config.toml
model = "sound classifier"
dataset = "notes from a synthesiser with random patches"
train_examples = 78125
noise_aug = 0.002
time_shift_ms = 100
n_mels = 64
hop_length = 160
input = "log_mel"
spec_augment = false
win_length = 512
targets = ["oscillator", "envelope", "filter motion", "pitch class"]
num_classes = [10, 4, 4, 12]
arch = "resmlp"
norm = "layernorm"
norm_position = "pre"
activation = "gelu"
mlp_ratio = 6
layer_scale_init = 0.01
parallel_block = false
inner_norm = false
moe = "soft"
num_experts = 32
moe_every = 2
expert_mlp_ratio = 0.5
slots_per_expert = 2
shared_expert = false
patch_size = [8, 8]
conv_stem = true
layers = 12
width = 256
loss = "cross_entropy"
residual_init = "none"
optimizer = "adamw"
lr = 0.0015
beta1 = 0.9
beta2 = 0.999
eps = 1e-08
grad_clip = 5.0
steps = 11900
batch_size = 128
epochs = 19.5
lr_schedule = "wsd"
decay_fraction = 0.3
final_lr_fraction = 0
warmup_steps = 590
weight_decay = 0.06
Rows from block 9 of a small sound classifier, named by matrix and row number. Rows with one number within an expert belong to one neuron, the router's apart. Each number is 128 + 24 x the weight over its row's rms, rounded and kept within 0 to 255. All counts start at 0.
Before each expert's rows are labels from the 100 clips, of 14976, where the router gives the expert most weight on average: "responds to" is what is common among them. Only what is clearly more common there than usual is listed. The data: notes from a synthesiser with random patches.
# router: slot weights (model.blocks.9.mlp.router.weight, 64x256), inputs 0-85
# up: expert up (model.blocks.9.mlp.up, 32x128x256), inputs 0-85
# down: expert down (model.blocks.9.mlp.down, 32x256x128, transposed), outputs 0-85

# expert 17
responds to: triangle; low-pass; pitch class: F#
router.34 [125 165 114 114 134  65 124 137  96  80 128 128 147 148 115 160 114 158 183  73  93 141 165 125 159 146 106 115 159 127 109 126 182 141 174 156 145 138 115 107 128 143 168 120 102 118 102 114 114 129 154 146 123  73 106 132 117 159 115 129 140 106 144 115 134 132 131 142 166 131 108 181 110 134 108 162 153 142 100 141 139 146 113 134 118  86]
router.35 [167 131 123 150 124  80 109 162 111 109 102 117 153 133 109 158  85 129 165 100 141 157 136 123 163 159 142 147 165 136 132 125 155 136 150 107 135 132 118 154 147 137 121 150 142 142  58 187 117  91 120 115 131  65  86 140 139 152 123 110 115 159 118 135  86 139 142 150 163 135 126 103 165 111 142 118  96 153 133 136 100 143 138 109  87 162]
up.0 [123 158 127 111 170 180 107 137 110 124 152 143 128 142 125 125 120 126 112 124 116 119 140 100 142 125  97 127 143  95 121  95 140 153 167 127  91 127 184 130 131 140 167 114 137 102 136 132 131 143 169 142 130 110 122 141 122 113 126 125 117  96  93 129 115  99 140 103 149 109  85 146 133 126 135 149 116  91 110  88 172 154 116 177 146  73]
down.0 [130 121 120 140  88 159 142 130  94 125  98 153  96 102 127 139  92 111 149  89  90  99 143 126 143 127 126 122 103 128 129 155 193 115 170 129 131 146 105 192 128 110 122  93 142 158 127 152 171 161 124 132 114 123 131 118 117 143 122 166  53 106 115 108 148 126 169 144 121 174  88 155 159 109 141 172 117 130 132 155 131 140 135 147 125 150]
up.1 [169 105 145 135 104 137 129 137 136 114 168 105  70 110 129 121 134 119 110 130 187 107 170 136  83 134 130 132 105 165 112 155 148  86  80 105 131 126 132 159 108 122 115 112 121 160 121 181 159 129 149 116 124 104 158 126 154 111 154 160 117 138  93 116 130 134 157 149 121 146 178 139 119 136 157 119 145 108 153  90 115 110 111 116  80 148]
down.1 [148 137 132 111 154 151 171 159 136 144 130 141 105 139 110 134 140 108 152 155 114 152 142 130 144  89  91 134  90 117  71 184 147 107  74 134 111 112 116 159 116 138 113 117 128 126 170 100 132 131 150 138  82 170 153 117 139 139 145 128 115 107 120 171 144 102  92 124 113 131 126  98 124 112 105 140 156 112  96 103  92 114 108  91 120 185]
up.2 [131 140  90 125 151 127 157  99 158 167 108 131 122 128 112 119 115 121 104 155 161 102 133 113  76 119 130  91 120  94 125 155 173 155  71 117 114 111 134 108 137 106 141 130 113 102 159  93 129 150 117  96 136 170 159 110 130  96 128 147 136  95 177 161 107 117  99 131 140 104 172 103  92 182 167 130 163  70 135 136 169 138 122  93 123  74]
down.2 [159  88 100 139  92 109  86 145 145 108 126 151 122 121 109 145 111 121 165 164 107 133 152 159 167 107 135 125 139 129 156 172 120  99 131 147 129 106 122 136 108  97 127 120 124 177 133 148 101 160 120 152  93 139 121 138  90 146 105 126 127 101 171 121 113 133 135  91 153 174 166 139 120 101  97 120 117 202 143 110 113 100 192 105 102 120]

# expert 31
responds to: pitch class: C; harmonic FM
router.62 [173 149 134 117 164 194 120 162 134  91 135 153 146  70 113  88 125 156 109 126 122  91 119  99 137 161  94 137 109 141 101 122 169 160 151 110 184 160 102 144 122 122 120 168 113 129  97 179 124 132 138 103 158 127  93 151 125 117 161 198 108 145 110 129 138 119 130 142 102 155 106 116 139 122 191 118 138 159 121 124 139 116 120 156 124 126]
router.63 [155 175 154  92 123 135 124 132 158 125 133 147 123 106 101 153 109 138 144 129 123 128 169  93  88 109 105 115 134 121 111 129 158  95 134 129  92 162  86 117 116 130 168 138 118 125 140 108 121 157 132 110 135 110  89 149 134  96 154 144 145 125 172 178 111 124 147 138 122 131 169 113 147 146 161 154 101 116 150 132 159 136 127  84 161 120]
up.8 [149 135 128 136 141 105 137 124 122 135  98 126  66 100 197 138 115 101 108  98 158 122 110 102  96  97 109 113 131 101 105 153 115 115 149 160  84 138 160 101 108 123 161 141 123 126 144 198 175 118 126  91 144 161 156 142 137  90  72 151 129 165 120 141 114 114 110 187 156 127 146 157 149 113 113 107 103 111 124 116 149 157 151 131 117 142]
down.8 [ 93 135  69  96  83 101 103 124 134 125 104 161 122 160 123 129 132 142 131 131 118 135 124 174 106 126 105 104 141 140 154 141  87 126 137 119 127  82 109  80 136 155 115 122  87 116  93 118 105 134 139 166  94 120 125 114  91 109 100 109 122 100 165 133 120 135 120 137 165 122 124 115 145 169 149 118 139 122 129 112 118 160 167 136 111  73]
up.9 [171 146  96 156 120 127 130 112 143  91 110 158 153 111 175  93 115 163 121 146  97 112 116 121 187 148 123 164 122 141 109 154 114 147 157 147 157 136 132 165 145 163 145 130 122 151 119 166 180 149 120 120 135 153 124 139 107 125  95 170 108 158 133 176 148 112 118 130 101 155  65 130 168 112 151 118 148 167 146 107 122 130 114 143 117 151]
down.9 [169 120 111 100 128 107 137 131 114 120 130 195 107 160 140 162 114 163 127 157  36 165 142 121 139 134 120 129 124 128 159 119 125 150 129 140 130  75 120 128 138 123 135  81 128 130 122 112 112 127 156 130 124 161 120 121  67 112 137 113 158 161 147 180 117  78 111 109 144 138 102 121 126  89 113 122 130 200 115 149  76 140 141 141 129 134]
up.10 [143 143 104  89 135 120 173 136 128 112  99 123 129 165 123 120 115  91 102 164 136 123 122 104 109 131 128 136 151 153 112 137  63 121 132 132 147 144 160 135 133 139 159  98 122  98 152 151 109 123 144 103 158 155 127 111 120 117 123 107 128 165 120 151 116 142 131 138 134 106  94 129  97 104 108 124 164 135 128  96 119 135 127 118 117 116]
down.10 [153 135 121 127 177 148 145 104 169 128 147 115 125 128 109 139  93 115 143 136 109 139 139 127 169 106 137 129 129 114  92 137 127 126 112 141 111 139 109  99 122 136 169  82 133  84 173 118 133 137 124 170 120 159 146 163  81 128 100 100 144 107 110 169 125 138  94 140 130 104 136 134 110 126 131 143 146 145 133 143 149 103 112 149 186 135]

# expert 21
responds to: noise; envelope: pluck; no filter
router.42 [125 157 175 120 180 131 131 142 134 107  98 121 157 122 133 118  99 151  92 164 151 129 150  74 105 125 125 109 111 116  87 106  90  98 122 185 139 149 138 158 140 125 131 113 132 104 186 124 144 115 128  92 150 152  94 178 136 152 137 115  91 157 110 132 131 131 130 147 121  90 164  78 102 116 148 128 149 168 126 131 136 167 106  56 169 148]
router.43 [122 128 152 136 171 103 162 110 129 127 106 108 158 118 173 133 101 152 129 155 142  73 131 117 112 160 104 154 120 120  31 125  97 121 134 150 149 112 143 167 146 146 153 103 130 111 176 116 156 138 161  94 130 116  82 149 112 156 158 149 131 128  99 113 137 132 149 149 126 113 146 138 125 139 149 135 148 143 145 117 159 166 119  68 164 110]
up.0 [133 160 124 134 137 129 123  71 113  79 155 106 134 147 139 134 117 146 130 122 182 131 164 150  89 119 111 135 165 102 134 134 173 163 126 131 119 169 147 100 126 170 134 122 135 119 143 158  96 142 134 143 141  86 163 132 151 122 150 121 112  96 138 125 185 134 118 131 172 146 149 123 144 105 115 138 139 111 118 126 113 158 141 123 109 108]
down.0 [ 94 103 145 158 121 124 120 144 144 150 100 131 124 124 106 149  88 137 138 157  96 148 177 141 149 144 158 148 157 151 112 118 125 134  99 128 147 125 111 135 129  60 127 164 131 141  97 139 133 120  98 129 149 131 142 114 131 154 119 137 113 130 136  83 113 132 144 111 150 162 159 134 139 105 107  98 121 181 200 179 114  95 119 104  85 113]
up.1 [124 128  87  97 155 129 143  83 166 115 110 122 106 102  82 105 141 104 107 122 106 150 142 145  96 143 120 153 125  98 133 134 105 168 106 149 134 111 112 131 136 132 127 135 169 128 125 100  67 149 109  88 124 141 153 142  41 164 169 150  93 139 139  85 149 107 154 131 142 121 142 120 125 115 142 150 159 115 114 131 122 147 126 130 133 144]
down.1 [134 120 154 140 175 177 111 123 160 146 122 147 158 110 118 136 116 122 158 144 105 109 162 114 177 115 158 138 112 156 114 142 134 122  89 145 121  94 120 158 143 105 177  90 154 165 143  74 149 131 136 141 145  94 139 136 126 192 121 113 114 116 120 133 139 127 129  93 108 136 118 130 134  87 138 128 165 113 137 146 120 118 104  96 165 152]
up.2 [113 152  96  86 128 107 103 139  93  76 130 153 113 136 165 117 148 161 114 127 113 129 127 109 157 135 117 114 177  72 128 140 132 134 145 126  88 102 132 105 150  98 163 139 118 117  98 150 108 128  97 139 130 191 146 130  84 107 115 128 146 148 143 143 150 101 125 155 155 130 150 153 139 142 150 117 105 134 122  99 166 115 173 159 151  94]
down.2 [143 132 116 128 125 117 174 116 117 166 147 116  94 104 125 106 143  97 103 159 129 122  72 165  83 105 107 124  88  71 126 148 128 147 118 145 143 107 113 121 144 147 141 131 120 127 166 105 122 131 128 131 138 169 143 121 113  98  85 143 142 150 126 153 119 100  89 142 120 119 125 153 114 141 149 108 145 130  99 128 116 137 149 148  89 132]

# expert 4
responds to: hard sync; pitch class: F#; pitch class: D#
router.8 [118 122 143 144 173  78 116 125 134 132 119 105 137 110 152 178  91 195 152 126 120  78 121 100 141 203 103 131 145 137  94 137 167 125 181 113 114 126 152 179 132 107 149 133 173 105 106 115 126 146  98 136 165 112 118 180 149 127  97  99 132 163 161 121 128 149 139 131 124 118 120 106 113 143 140 162 134 115 153  90 166 183 145 100 121 110]
router.9 [127 129 132 139 176 165 132 132 150 146 130 112 127  95 156 138  83 133 107 124 131  81 102  93 110 170 113 138 138 124 118 129 147 112 169  70 130 146 128 168 168 106 143 115 160 103 128 131 113 135 109 126 148 115 128 193 137 166 103  76  89 133 155 174 106 125 114 155 122 136 161  97  96 172 126 157 129 101 143 108 153 152 141  97 134 119]
up.0 [158 165  57 122 118 156 152  91 144 105 123 140 158  92 117 135 132 129 136 111 142 115 122  79 115 103 111 142 170 111 118 121 125  75 143 115 104 165 127 127 121 170 145  81 133 132 155 108 122 167 158 108 115 143  95 165 145  85 161 133 101 115 166 161 143 116 135 132 148 127 151 126 172 132  66 155 118 118 112 155 153 139 149 110 115 135]
down.0 [142  95 131 121 141 126 136  83 167 120 137 142 104 140 121  97 126 134  95 158  67 108 111 116 152 121 150 142 171 133  94 118 125 147 129 144 149  73 129 123 134 123 164 120 132 105 104 156 111 133 129 139 146 160 169 128 111 123 156 136 117 180 148 160 130  75  90 143 138 142 122 127 111 134 140 149 134 187 128 147  98 136 149 128 140 136]
up.1 [135 142 110 154 103 169 161 101 141 116 142 122 137 130 144 114 129 154 127 141 109 103 126  94 119 110 111 138 173 125 112 102 135  78 138 110 122 142 110 151 141 130 139 113 111 131 176 123 115 165 150 119 150 146 103 137 134 106 141 120  87 128 130 152 153 143 145 105 129 115 140 150 194 121  51 140 118 111 126 162 143 149 157 138 133 135]
down.1 [157 100 146 129 145 129 108  73 158 111 124 122 124 111 106 100 135 138  91 129 116 135 134 143 142 118 162 140 163 129  95 107 118 120  99 143 134 108 128 116 148 127 169 126 101  92  97 161 101 108 126 153 139 150 173 115 102  91 132 136 137 169 117 146 116  69  94 153 144 103 149 130 105 142 154 136 126 168 113 140  90 168  97 136 160 153]
up.2 [143 127  71 121 125 141 136 104 136  97  86 158 146 125 158 143 129 144 150 142 157 140 129 107 128 104  90 105 154 123 132 150 121  93 126 118 124 148 130 144 120 104 135 108 144 113 154 128 125 129 136  80 149 164 127 120 150 124 127 172 104 104 126 132 182 148 131 135 104 153 151 143 158 116  66 105 129  83 150 125 125 119 129 121 132 137]
down.2 [122  99 126 123 189 149 133 108 126 145  94 132 143 133  95 114  63 116 112 180  84 102 150 121 141 114  83 150 150 120 127 146 151 106 122 176 130  94 127 171 150  97 154 148  99 121 130 167 109 114 120 140 115 138 144 135  80 136  98 146 121 160 130 168 127  93 114 175 128 108 124 114 103 128 138 139 129 143  90 133 151 175 116 120 137 178]

# expert 15
responds to: pad; square; filter closing
router.30 [138 134 143 124 108  84 134 132 137  83 141 124  78 138 163 126 121 146 130 123 112 135 127 148 112 150 136  86 142 118 195 116  87  93 136 154 109  93 120 141 155  90  63 109 115  96 105 221 145 145  91  85  95 160 130 123 133 117 123 112 107 139 158 132 149  97 155 154 143  84 131 128 128 166 128 145 146 125 111  76 147 134 115 160  98 150]
router.31 [171 123 121 117  98 125 123 106 173 109 131 134  71 112 148 132 116 152 136 135 139 157 126 160 111 130 137  70 140 110 160 150 100 110 137 135  78 119 142 127 137  90  78 134 128  85 100 181 133 135 133  76  93 163 122 125 141  90 137 104 136 155 153 138 124 103 175 164 114 130 132 137 148 106 146 102 157 138 109 109 131 119 174 161  92 150]
up.11 [140 111 101  94 111 118 101 155 141 102  89 160 142 157  91  92 114 132 117 183 130 115 137 132 147  77 127 129 140 150 100 133 107 143 141 161 105 101 148  90 124 154 150 109  97 134 145  95 115 132 158 148  82 141 155 111 110 116 142 126 148 112 130 135 121 112  81 141 115 177 158 113 122 126 113 141 142 150 140 129 135  98 144 118 151 126]
down.11 [162 122 115 139 155 168 152 172 111 122 107 163 132 186 119 110 121 138 126 165 107 133 114 101 131 143 153 106 144 177 145 115 132 171 124 140 155 129 117 138  90 158 134 135 152 116 167  32 129 136 132 120 133 111 162 143 120 177 163 134 113 144 106 137 142 142  93  62  69 117 142  80 102 142 130 120 133 118 155 120 153 111 138 133 140 128]
up.12 [130 134 124 116 118 142 178 122 119 162 100 102 150 105  97 172 187 127 160 130 137  91  92 111 133 173 125 129 109 120 126 128  36 100 142 122  92  93  93 132 125 123 106 157  77 123 111 141 155 154 100 157 139 118 154 124 161 114 104 110 163 120 122 116 144 142  85 136  96 105 124 121 134 104 136  96 125 129 173 108  92 100  94  98  96 137]
down.12 [100 127 129 106 119  91 169 133 148 171  84 111 127 150 102 106 129 120 151 139 123  87 114 187 116 159  87 115 118 160 136 153 109 112 120 112 132  94  98 133 153 139 110 114 153 161 115 117 160 143 126 105 120 146 115 130 124 170 131 133 134 125 171 124 151 130 125 134 149 135 131  51 108 143 146 120 166 115 166 120 103 126 148  54  92 112]
up.13 [117 126 144 164 112 107 144 109 120 124 108 108 174 126 110 101 151 117 102 147 144  61 151 111 159 118 146 124 128 156  54 119 141 110 127 104 133 124 128 132 114 192 141 142 102 149 143  86 153 134 128 149 132 124 159 112 145 142 117 156 125 132 111 145  84 176  43 160 139 125 166  94 106 129 122 126 132 136 195 133 141 137 122 125 124 124]
down.13 [152 108 104  93  95 140 147 162 133 127 101 115 102 170 162  87 151 156  99 166 123 126 110 136 131 129 109  81 100 127  86 118 136 105 144 127 120 126 137 130  91 142 109 171 117 148 141 112 154 135 134 164 126 153 131 132 126  96 132 131 127 114 119 109 141 114  85 166 103 124 107  89 135 106 127 120 145 141 133  85 148 145 183 134  77 119]

# expert 19
responds to: harmonic FM; pitch class: A; oscillator: inharmonic FM
router.38 [101 156 147 149 103 160 103 131 116 146 143 148  97 111 137 153 144 139 160 119 125 114 165 149 112  96  81 138 113 109 118 177 160 160 146  82 154 149 135 147 108 129  92  97 148 130 146 141 143 132 142  80 170 110 130 110 112 147 105 133 107 100 141 135 121 152 119 122 142 142 136 156 121 130 114 121 123 158 126 132 128 103 154 111 102 110]
router.39 [117 141 143 138  81 181  84 140 109 148 157 144  77 143 130 156 141 116 154 133 132 138 154 132 125 104  91 125 120 113 109 162 123 191 129  94 157 160 125 133 113 121 132 155 125 135 128 187 142 128 129 128 106 103 131  93 135 142  97 119 120 142 111 114 141 146 135 120 126 129 157 152 113 103 140 146 155 125 138 143 120  99 162 100 125  84]
up.0 [138 114 136  94  90 137 117 126 154 132  81 132 153 176  99 140 129 122 148 157 120 120 134  98 135 116 129 122 131 174 115 128 124 138 120 123 164 122 144 102 138 145 121 170 125 170 168 128  79 135 117 149  88 148 165 132 156 148 182 140 117 126 121 131 161  97  99 125 100 141 137 135 100  90 141 167 148 125 130 136 105 128 166  93 110 125]
down.0 [131 132 204 156 160 184 123 128 116 159 114  99 110  74 104 119 133 113 106 124 148  94 147  93 128 111 176 165 118 144  98 114 152 123 100 126 136 178 119 174 138  92 123 130 136 127 115 140 141 117 123 138 127 118 177 145 170 156 171 159 127 133  57 129 113 126 134 137 128 132 149 176 116 120 113 145  84 121 131 169 140 113  79 124 152 154]
up.1 [138 153 114 150 194 104 158 139 120 127 120 153 126 155 124 111 143 132 125 156 125  96 125 113 104 124 113 158 111 178 134 122 129 159 190  95 168 134 154 127  98 144 122 131 144 116 133 126 116 177 113 106 197 115 162  88  98 122 110 139 140 156 122 135 111 128 117 139 141 138 157 124 108 117 140  94  81  93 117 112 125 131 153 163  99 107]
down.1 [153 141  97 115 105 111 145 122 115 127 120 144 161 169 147 118 167 157 112 115 116 167 101 160 107 142 133 113 112 144 177 100  91 156 138 119 163  78 136 123 124 182 108  96  82 147 138  94 147 143 154 122 127 129 135 128 102 114 162 112 142 190 160 143 139  99 118 101 112 152 115  83 128 137 140 114 147 117 100 137  97 141 136 137 136 115]
up.2 [106 143 103 112 101 159 101  95 130 106 144 116 141 133 179 133 131 157 127 131 132 130 157 148 116 153  78  82 161 130  94  86 154 145 170 136 156 142 142 113  80 114 129 103 117 126 147  87 110 116 144 143 123 120  62 154 148 146  96 134 130 125 133 122 128  88 118 194 113 115 129  87 109  88  90 185 129 139 150 105 135 119 103 104 126  97]
down.2 [116 126 108 130 111 104 173 136 142 123 102  95 110 116  99 148 141 139 136 138 135  84 134 142 118 130 186 138 101 147 115 112 115  91 125 155 134  80 118 124 128 131 134 132  62 155 111 133  89 140 115 178 131  92 132 142 140 149  75 133 120  97 119  53 139 157 153 100 107 129  83 189 107 131 145 121 170  98 117 169 165 165 117 113 101  88]

# expert 26
responds to: pitch class: D#; harmonic FM
router.52 [154 159 115 104 102 106  91 126 142 120 128 136 140  93 152 182 145 131 142  92 119  98 123 124 122 150 112 109 126  76  99 147 125 118 142 114 126 107 161 139 150 132 125 112 132 117  68 144 158 116 157 113 150 134  89 161 129 184 106 122  60 139 129 114 153 117 108 171 112 107 125 119 142 108  73 135 138  75 121 124  97 139 112 162 137 115]
router.53 [ 84 117 109 168 131 103 169 130 127 112  79 171 118 135 136 175 127 147 109 162 110 117 137  87 122 159  95 116 169 119  98 126 141  91 112 142  89 146 118 121  98 157 124 137 129 139 120 175 121 129 149 132 149 122 121 103 125  84  87 172  96 130 149 138 204 129 131 134 116 172 156 124 135 134 103 155 142  73 150 152 149 116 130 107 119 139]
up.3 [ 99 125 129 122 101 117 102 142 121 137 154 110  90 117 146 107 169 110 120  90 164 142  92 142 111  96 154 138 108 131 150 111 134 136 149 126 125 163 108  76 131 133 105 110 103 115  66 124 131  94 118 102 140 129 149 115 126 158 178 144 126 141  95 148 112 166 113 164  97 114 147 135 131 132 108 173  86 129 121 115 102 135 107 161 125 134]
down.3 [123 109 100 163 146 121 134 128 115 147 114 155 138 107 141  96 115 114  91 120 150 185  87 130  96 112  86 140 121 123 167  98 128 168 163 126 130 171 130 108  68 139 140 128 108 147 167  92 134 113 135 120 105 138 155 144 129 117 129 120 160 130 130 126 114 123 104 101 146 139 138 128 141  91 109 138 110 111 122 135 127 101 131 166 130 112]
up.4 [154 179  95 145 124 140  96 106 120 126  66 144 171 136 139 152 115 149 143 116 172 148 172 142 131 159 148 137 120 129 126 143 140  96 151 153 149 149 145 101 129 150 154 112 144 117 126 158 125 152 148 168 106 131 115 166 150 100 103 110 137 144 127 120 144  99 125 108 142 110 136 117 137 140 144 118 169  92 106 122 143 105 142 126 164 175]
down.4 [135  96 147 128 112 140 131 127 129 147 166 141 126 136  95 117  97 138 125 169  99  83 148 114 140 131  71 137 142  99 108 148 151 109 130 124 112 136 142 139 146 102  97 161 141 145 157 129 162 157 103  87 147 171 138 118 169 134  79 161 106 133 165 157 143 106 112 139 112 127 122 145 128 136  98 146 119 141 132 140 159 179 161 107 126 155]
up.5 [102 141 152 127 136 156  95 146 153 132 115 154 113 165 156 144 107 115 137 124  98 108 172 112 133 177  85 144 133 133 125 110 117 116 145  98 110 195 152  99 132 138 135 120 132 122 142 121 147 139 111 135 121 123  76 114 123 108 127 125 155 119 153 112 112  94 120 142  88 142 145  92  92 102 135 165 152  90  97 128 132 116 158 150 115 133]
down.5 [ 97 156 113  87 135 117 139 114 129 147 129 134 140 163 147 101 125 128 124 170 143 101 112 135 126 131  97  92 187 136 144 130 118 134 150 116 108 119 128 117 151 109 129 116 161 113  87 137 104 116  89 137 130 124 124 128 147 129 160 127 126 105 169 152 155 144 104 170 168 157 147 100 123 154 121 124 115 162 178 126 155 107 163 146 114  86]

# expert 16
responds to: filter wobble; ring modulation
router.32 [114 147 116 125 125 152 143  94  81 127 132 112 146 120 156 151 168 110 129  95 160  90 117 125  98 146  78  97 141 102 124 130  87 115 178 148 140 110 167 102 142 119 164 136 128 105 116 111 124 129 150 120 162 124 131 132 140 127 138 146 129 152 165 137 128 153 101 142 106 104 122 161  87 147 135 148 127 157 126 130  98 169 117  79 140 117]
router.33 [128 148 135  57 122 156 101 114 143 104 126 114 166 153 131 120 148 166 102  86 171 139 176 156  83 168 123 155 150 101 114  99 119 147  99 140 161 108 125 104  95 121 117 115 126 123 134 113 114 114 132 121 133 111 141 147 178 122 136 133 162 101 159 110 140 141  99 157 136  86 155 113  99 154 166  99 136 101 145 121 116 111 102  84 154 139]
up.0 [122 124 128 114 153 114  93  93 169 144 121 104 109 114 163 131 126 150 141 167 147  87 119 118 121 116 139 145 119  83 160 168 114 118 113 157 131 124 135 127 124  82 120  94 167 142 123 133 154 140 117  89 131 174 114 145 108 129 144 163 124 134 189 192 131 130 130  98 148 144 151 105 139 163 148 104 129 139 167  85  99 159 115 127 147 130]
down.0 [104 121 149 153 151 133 132 134 100 158 141 132 102 119  90 125 141  79 140 128 162 106 107 181 140  86 126 130  76 107 109 140  98 130 104 133 138 142 134 131 128 147 110 201 157 131 155 125 138 165 110 169 109 128 146 115 125 129 116 126 172 107 112 114 122 127  99 106  96 136 147 128 117 144 124 108 161 155 133 123 144 146 133 122 117 104]
up.1 [116  98 168 169 122 154 115 144 137 132 146 136 111 106 128 148 122  96 108 116 190 119 111  65 137  83 168 143 126  97 149 143 130 140  96 155 117 132 148 114 161  63 134 127 134 151 103 132 139 116 139  62 148 129 111 116 162 126 126 184  99 134 130 157 178 161 148 125 123 109 107 144 149 121 153 142 107 134 145 136 112 143 116 156 131 121]
down.1 [ 66 113 125  92 167 126 112 113 116 144 131  79 140 148 101 162 118 102 150 119 182 128 126 155 126 154 136  97 121 121  72 115 100 130 123 122 132 107 142 111 127 161 129 170 184  98 152 127 106 102 145 152 129 129  92 150 146 112  97  82 152  95 154 112 118 111  85 133 104  83 143  85  85 111 123 112 153 151 105 100 127 133  94 112 120  96]
up.2 [ 95  80 105 124  85 156 122 120 152  89 146 147 102 121 119 139 124 110 134 134 116  73 126  98 137 119 146 114  89  98 122 153 135  86 100 116 116 154  93 147 129 170 108 142 110 162 160 130 139 178  72 130 123 112 129 131 105 168 104 169 107 105 152 121 145 170 146 134 128 136 132 155 140 145 103 131 184  77 141 145 125 139 120  94 116 129]
down.2 [133 106 122 106 149 162 152 115 151 131 128 115 160 129 130 148 111 139 155 127  84  96 152  92 184 138 107 118 117 131 124 134 148 134 161 100 120 121 141 175 142  81 157 118 183 126 154 137 148 128 114 138 123 142  74 153 127 193  88 116  86 105 130 160 156 105 143 124 133 142  97 118 105  62 170 107 109 161 138 122 112 163 140 138 140 124]